A small image classifier, trained from scratch: num experts 16, patch size [2, 2].
Rows from block 7 of a small image classifier, named by matrix and row number. Rows with one number within an expert belong to one neuron, the router's apart. Each number is 128 + 24 x the weight over its row's rms, rounded and kept within 0 to 255. All counts start at 0.
After each expert's rows are labels from the 100 images, of 14848, where the router gives the expert most weight on average: "strongest on" is what is common among them. Only what is clearly more common there than usual is listed. The data: pictures of board games with random positions, seen at a slant. In brackets: how many of the 100.
# router: router (model.blocks.7.mlp.router.weight, 16x160, trained with AdamW), inputs 80-159
# up: expert up (model.blocks.7.mlp.up, 16x160x160), inputs 80-159
# down: expert down (model.blocks.7.mlp.down, 16x160x160, transposed), outputs 80-159

# expert 6
router.6 [109 144 133  95 188 137 129 183 122 177 151 101 150 146 100 145  76 136 134 113 104 162 140 152 118 137 149 107  95 148 138  89 135 163  89 135 137 145 162 133 115 154 140 141  84 135 106 118 121 119 172 132 131 100 120 141 121 177 145 110 103 116  89 138 150 122 140 101 172 162 103 148 134 140 108 118 148 148  93 122]
up.0 [127 146 125 132  92 148 145  95 145 126 114 146 114 163 152 120 109  91  87 172 134 103 131 127 117 172 124 159 164 141 128 154 118 139 109 148 153 152  91 117  92 116 100 136  98 146 150 167 145 129 106 124 169 128 147  94 131 127 159 155 100  85 123 118 130 138 133 130 127 135 176 167 162 101 154 121 126 111 131 120]
down.0 [143 148 165 170  90 142 136 128 148 110 123 105 114 139  81 111  89  82 107 126 105 133 179 120 128 136 119 125 138 100 134 115 114 101 138 158 111 118 144 133 100 137 115  99 168 162 141  97 156 130 149 137 155 133 123 148  93 114 111  87 125 109 131 151 145 135 108 144 107 125 128 165 189 139 101 132 144 133 145 111]
strongest on: noughts and crosses (100)

# expert 14
router.14 [157 114 172 119 172 101 127 146 146 119 145 109 130 159 120 111  79 129 112 125 138 104 142 116  88 134 146  76 155 162 155 160 167 162 139 159 118 103 157 184 158 165 148 138 134 109  99 122 117 152 121 109 113 142 144 124 156 164 134 131 141 114 149 106 146 112 146 127 201 151 103 155 134 164 122  93 158 140  95 127]
up.0 [139 164  89 161 116 146 155 113 138 142 105 100  82 119  85 100 111 129 105 162 153  99 165 159 122 146 132  99 159  81 100 137 110 130 137 140 215 128 119 143 103  95 126 100 118 172 118 118 138 117 136 105 130 129 127 115 133 151 149 147 180  84 156 124 130 158 154 144 113 112 135 118 101 112 128 111 121 124  93 171]
down.0 [105 146 100 122 118 104  91 126 112  99 178  98 124 138  92 115 109 118 121  95 155 116 121 104 152 126 124 171 147 134 186 130 140 133 110 128 134  88 107 102 167 126 114 107  59 121  89 132 141 159 113 142 106 111 163 149 187 120 109 136 116  97 161 141 159  89 165 125 147 108 123 124  94 139  81 140 139 122 116 117]
strongest on: noughts and crosses (99)

# expert 0
router.0 [125  97 123 107 113 146 117 144 116  98 160  93 153 131 158 131 114 123 144 132 108 129 136 133 157  79 133  81 125 133 164 157 142 151  72  67 132 135 110 118  98 143 108  96 110 117 100  88 113 133 168 144 108 162 116 127 135  90 105 136 100 155 129 132 157 129 109  95  94 108  77 109 143 144 146 101 144  78 135  79]
up.0 [146  99  78 140 121 131 101  97 117 142 138 125 106 179 152 141 128 105  93 153 124 131 171 185 144 160 136 141 115 148 101 124 116 130 159 127 150 115 108 121 167  91 135  85 140 131 138 120 147 106 114 105 153 123 146 122 147 108 120 141 140 127 118 137 110 138 116  97 115 124 146  99 198 149 123 113 119 116 182 128]
down.0 [ 97 181 109 130 136 110 139 149 168  93 160 132 144 139 140 144 183 140 155  74 133 134  47 141 121 179 138 151 121 163 123 116 113  88 136 143 126 152 144 116 119 123 113  75 112 151 128 140 110 106  95 124 140 131 119 157 141 121 107 105 129 148 165 135 136 139  84 143 134 154 151 163 139 117 105 101 114 124 127 131]
strongest on: draughts (100)

# expert 9
router.9 [147 131 138 122 106 106  97 156 136 128 119 146 152 138 117 108  96 118 111 125 108 132 159 141 134 108 130 124 146 131 143 149 130 165 121 147 150 129 162 126 141 133 108 123 122 139  87 123 135 118 136 123 102 145 163 128 133 110 111 143  86 140 180 124 118 106  95 115 202  95 126 132 162  83 177 112 139 146 168 127]
up.0 [145 138  92 129 134  54 118 136 119 103 137 129 151 112 102 125 193 145  64 150 135 151 162  69 118 114 107 133 134 153 135 137 121 101 123 106 183 141  79 108 151  92 120  67 139 123  94 125 130 124 102 170 140 135 138 134 111 154  84 128 141 117 112 122 119 153 163 118 123 122 127 113 157 147 145 149 121 119 121 110]
down.0 [ 82 147 155 143 122 131 121 130 132 161 141 115 162 152 144 125 199 134 117 124 112 145 121  86 122 144 129 141 151 131 131 126 153 135 154 118 112 107 165 144 156 126 111 201 110 156 112 118 124 107 141 139 136  92 101 146 100 131 120 125  46 133  99 101  89 105 123 110 185 132 147 139 150  96  89 177 143 129 148 147]
strongest on: draughts (99)

# expert 4
router.4 [137 149 176  87 135 138 127 145 102 102 112 165 146 145 142 153 134 108 107  97 110  99 122 127 135 141 129  68 131 149 102 159 126 168 135 166 128 134 173 124 121 138 120 117 131 132 117 138 112 185 157 164 160 172 164 122 146 134 115 121 139 138 127 123 157 123 139  88 118 143 105  74 130 150 120 110 200  97  86 137]
up.0 [ 64 150 144 161 140 139 148 105 143 108 143 118 136  71 140 153 117  89 136 152 125  71 121  82 127 106 128 175 118 146 156 119 139 143 148 150  83 120 145 157 140 116 128 142 141 147 109 163 113 143 152 150 143 155 124 136 178 125 149 131 114  75 192 121 149 160 135 116 161 147 162 158 119  99  92 151 165 186 120 113]
down.0 [113 170 188 119 143 110 120 158  95 147 141 138  91 146 117 118 102 115 148 124 120 101 113 139 100 111 134 141 115 180 101 118 143 160  83 112  47 169 118 152  90 134 126  80 143  83  88 134 143 143 220 139 141 137 153 132 151 145 131 147 105 155 107 131 114 147 116 120 121 142 143 142 143 134 117  95 124  94 125 131]
strongest on: discs in an upright rack (100)

# expert 1
router.1 [135 133 149  94 101 125 108 138 143 138 155 121 163 126 149 128 143 126 147 128 161 137 119  88 111 112 130 104 181 154 138 114 134 158 114  81 144 145 164 113 106 171 127 107 102 138 125 115 105 131 162 141 100 133 136 121 117 113 167 125 167 128 119 121 142  97 138  88 126 125  58 109 119 135 173 116 125 121 106  92]
up.0 [151 146 143 194 110  84 149 120 165 102 114 130 146 121 133 131 115  85 119 115 123 131 164 115 115 136 132 136 148 174 105 141 149 119  87 144 153 127 102 108 156 106 115 173 163 175 115 142 106 113  68 148 191 132 121 118 120 135 141 113 110 139 138 113 142 162  99 147  93 131 139 126 114 139 154  75 139 126 127 158]
down.0 [100 116 107 141 139 112 168 153 153 129 136 135 167 123 138  91 101 134  98 141 149 126 115 151 131 131 122 132 162  68 109 126 116 152 124 116  82 151 126 124 176  92 100 145 113 111 111 140 136 126  81 135 123 108 118 141 128 141 112 131 160 153 135  96 107 159 148 123 125 125 133 122  75 125 157 197 131 142 135 162]
strongest on: digit grid (100)

# expert 11
router.11 [159 136 159  98 147 151 130 143  83 129 141  78 116 110 121 118 110 127 109 116 120 120 102 142 110  70 135 109 138 131 128 120 152 151 142  88 142 130 155 143 100 168 169 106 130 131  80  96 113 137 149 110 138 129 101 133 136 169 100 112 139 132 131  96 144 121 156 110 142 122  70 143 127 189 150  90 143 102 119 107]
up.0 [ 96 138 133 167 139 119 128 100 165 100 142 135 128 161 105 132 151  83 134 149 128 114 143 150 121 140 143 148 151 152  71 134 103 151 102 107  71 162 120 126 166 111 118 134 106 136 126 157 120 121 103 117 121 125 127 135 138 106 151 105 115 169 141 135 121 140 109 136 128 143 145 155 175  47 140 119 123 179 150 180]
down.0 [157  91 158 130 138 143 110 147 152  95 112 112 124 116 154  97 126 125  52 159 109 130 142 140 168 145 113 127 147  90 175 143 144 178 148 121 166 122 105 118 133 127 129 115 103 135 134 143 116 154 107 137 121 148 138 106 121 119 123 154 141 127 152 121 119  74 134 125 119 121  93  73  73 135 109 107 153 151  85 154]
strongest on: noughts and crosses (100)

# expert 8
router.8 [169 144 133  90 165 108 104 135 112 122 143  99 148 115 141 116 135 135 110 108 119 127 109 146 109 119 123 124 143 127 118 115 120 133 132 110 129 111 132 154 131 139 134 129 106 165 120 134 100 137 144 107 134 135 133 171 129 147 126 107 137  97 127 120 135 122 148  92 170 161  52 126 145 174 157 102 181  98  98 116]
up.0 [ 95 123  97 119 110 163 108 128 126 124 160 147 158 182 107 123 137 121  97 109 126 178 160 128 120 150 155 101  84 144 178 109 128 125 113 140 150 117 115 121  92 102 118  85 140 136 120 131 128 117 128 111 129 113 136 134 139 127 132 175 148 121 110 153 112  64  95 154 150 125 120 124 233 113  95  63 104 138 122 159]
down.0 [137 134 162 114 120 132 136 152 128  92  93 153 128 109 104 123 136 142 176 111 118  94 132 165 137 135 107 129 101 157 141 120 122 151 120 133 118 124 127 138 105 138 116  87 166  94 140 116 137 179 142 121 184 132 130 122 141 124 136 130 105 102 110 134 135 174 167 136 145 129 115 168 140 117 141 123 129  86 102 138]
strongest on: stones on a line grid (100)